A small audio frame classifier, trained from scratch: trained on songs of 200 made-up bird species, synthesised, often over outdoor noise, 39062 training examples.
Rows from block 3 of a small audio frame classifier, named by matrix and row number. Each number is 200 + 40 x the weight over its row's rms, rounded and kept within 0 to 999. All counts start at 0. After the name is the row's rms in percent of the matrix's.
After each channel's rows are labels from the 100 clips, of 14976, where the channel reaches its highest value: "loudest" is the band of the loudest frequency at the time of the peak. Only what is clearly more common there than usual is listed. The data: songs of 200 made-up bird species, synthesised, often over outdoor noise. In brackets: how many of the 100.
# conv: width-3 conv (model.blocks.3.conv.weight, 432x288x3, each kernel summed), inputs 144-287

conv.66,096,224,132,162,135,181,231,174,148,220,236,261,171,226,242,217,165,228,191,220,202,201,218,215,165,246,216,235,161,181,234,234,282,237,159,210,211,188,206,136,163,199,218,184,101,322,207,166,299,226,185,273,67,169,173,121,236,209,165,186,271,170,153,249,236,144,126,197,179,169,196,113,272,266,177,192,198,196,202,229,226,200,125,191,246,204,231,211,126,259,197,192,169,125,220,159,209,208,244,202,137,229,148,191,179,177,220,189,227,250,195,234,171,115,229,190,186,184,130,190,173,155,152,193,166,184,247,115,151,212,172,222,150,223,174,192,254,129,173,200,172,196,161,206,205
loudest: 1000 to 2000 Hz (47)

conv.407,100,192,217,123,172,200,123,173,154,204,140,220,208,196,210,221,189,98,345,218,189,170,172,188,236,223,154,208,274,215,153,222,175,227,182,199,196,192,218,157,283,213,130,167,169,189,205,189,193,199,130,205,341,144,182,122,173,252,183,189,202,152,136,223,197,233,183,163,213,173,181,244,155,169,187,247,93,195,235,139,139,162,210,226,219,160,192,185,209,205,191,232,236,150,145,162,227,142,198,205,281,121,239,157,215,167,251,230,186,253,260,180,184,203,216,173,168,217,223,240,178,199,136,182,165,222,230,233,149,155,193,134,225,158,122,213,209,171,237,196,213,211,173,205,210
loudest: 2000 to 4000 Hz (43)

conv.341,101,198,252,241,178,180,222,131,152,192,168,116,198,225,213,192,144,199,192,271,204,234,194,202,154,224,217,184,162,199,270,202,265,231,232,229,260,248,203,208,180,157,158,234,245,189,201,195,255,201,164,159,200,170,216,210,110,181,191,215,250,211,220,133,202,186,201,288,231,127,175,174,212,221,205,133,185,144,214,198,241,202,267,203,174,190,255,189,224,225,217,115,257,130,279,169,349,165,156,244,240,178,185,291,153,183,205,204,260,153,191,263,251,184,226,114,222,186,251,238,180,169,175,259,150,188,218,193,148,220,209,193,157,132,205,251,130,212,221,223,223,281,152,205,209
loudest: 500 to 1000 Hz (45)

conv.424,098,249,228,193,229,165,236,209,291,201,193,204,251,237,180,181,218,236,136,164,235,127,227,302,129,232,261,203,127,246,185,207,133,219,251,172,203,168,267,232,216,232,171,242,188,185,220,156,229,213,268,188,172,189,192,96,192,141,237,170,229,221,300,227,273,213,262,204,227,182,254,262,240,140,239,196,153,223,234,141,202,187,232,190,169,187,162,209,246,216,197,181,201,221,201,232,122,152,229,246,117,242,151,172,224,168,234,221,213,235,275,182,202,177,216,212,190,218,211,126,186,225,235,218,297,161,242,145,234,180,174,153,224,174,199,199,164,236,222,238,184,187,120,210,273
loudest: 1000 to 2000 Hz (56)

conv.22,096,219,174,102,222,227,206,260,208,213,213,196,154,236,145,185,162,165,160,274,128,206,157,204,146,207,192,213,298,161,198,179,217,174,238,248,177,183,222,204,143,239,234,248,218,175,281,211,213,182,186,232,192,158,218,151,186,234,162,177,240,207,181,142,215,143,171,146,135,214,223,210,205,165,152,248,208,219,136,258,157,147,147,221,180,96,168,107,130,209,221,195,200,142,184,156,143,214,215,152,198,221,188,260,157,202,188,209,239,219,155,179,275,232,194,185,228,218,153,187,187,223,98,189,266,242,219,216,188,225,231,215,228,223,114,200,189,190,156,187,190,200,192,233,270
loudest: 1000 to 2000 Hz (49)

conv.421,092,215,187,199,155,223,186,216,224,195,152,186,214,190,196,160,140,288,191,240,189,124,248,201,166,259,267,204,215,122,234,270,204,125,167,240,230,245,199,201,190,140,133,154,201,185,226,193,210,240,248,145,197,129,222,249,201,147,173,175,223,179,172,208,249,155,232,169,157,197,240,117,227,231,199,205,186,199,231,275,281,235,128,227,208,157,265,249,198,141,216,199,134,212,195,247,213,180,244,223,199,215,163,137,207,173,170,136,172,205,125,235,216,187,172,176,223,125,121,197,168,278,250,241,240,174,206,149,168,196,179,237,193,228,124,183,267,98,182,234,187,177,160,236,183
loudest: 1000 to 2000 Hz (49)

conv.312,107,263,163,214,229,221,166,160,160,199,168,179,192,206,130,186,206,251,238,177,137,278,144,218,254,271,231,159,208,235,198,178,175,160,223,182,151,246,151,216,140,191,173,206,233,209,292,224,173,184,187,130,186,167,260,248,206,204,178,213,160,250,197,233,267,164,238,236,147,209,192,212,162,156,227,257,247,214,229,300,308,131,256,180,199,213,241,202,217,214,231,173,236,215,214,194,158,217,173,196,226,173,171,255,218,232,220,205,236,181,202,255,212,245,196,210,174,212,167,214,235,208,129,236,209,161,222,215,146,163,185,190,168,130,141,212,196,228,211,201,226,178,241,225,173
loudest: 500 to 1000 Hz (41)

conv.345,091,261,266,194,182,282,171,243,186,152,227,137,187,238,211,265,143,248,194,166,154,209,201,207,272,178,185,223,250,193,237,269,163,210,125,243,151,241,225,228,164,185,216,202,134,230,180,223,223,163,241,157,81,253,209,181,163,193,166,201,268,149,218,186,186,165,237,147,170,216,186,212,258,222,192,196,171,265,206,145,216,244,230,171,202,198,194,219,258,178,258,202,177,208,164,132,226,167,264,229,235,161,158,216,164,227,218,175,220,182,269,180,196,235,186,131,250,207,212,167,181,199,223,158,182,214,249,147,268,218,235,250,258,204,163,161,159,260,176,260,204,151,196,320,193
loudest: 1000 to 2000 Hz (54)

conv.11,102,259,216,270,146,278,229,115,179,189,203,169,152,191,217,243,228,240,208,190,207,189,258,240,189,220,240,215,185,239,213,186,152,185,285,239,232,159,276,134,143,258,157,178,244,191,208,191,226,249,146,271,230,110,169,198,178,129,171,177,174,250,177,160,174,260,124,242,129,187,210,225,213,214,198,181,120,208,206,166,153,215,183,231,143,228,152,152,208,256,201,180,231,185,265,183,219,167,221,186,169,149,176,226,167,153,238,285,192,267,243,165,176,234,219,242,177,231,179,153,218,191,196,240,189,248,142,120,224,180,230,194,207,225,222,155,190,233,168,218,187,210,196,231,142
loudest: 1000 to 2000 Hz (54)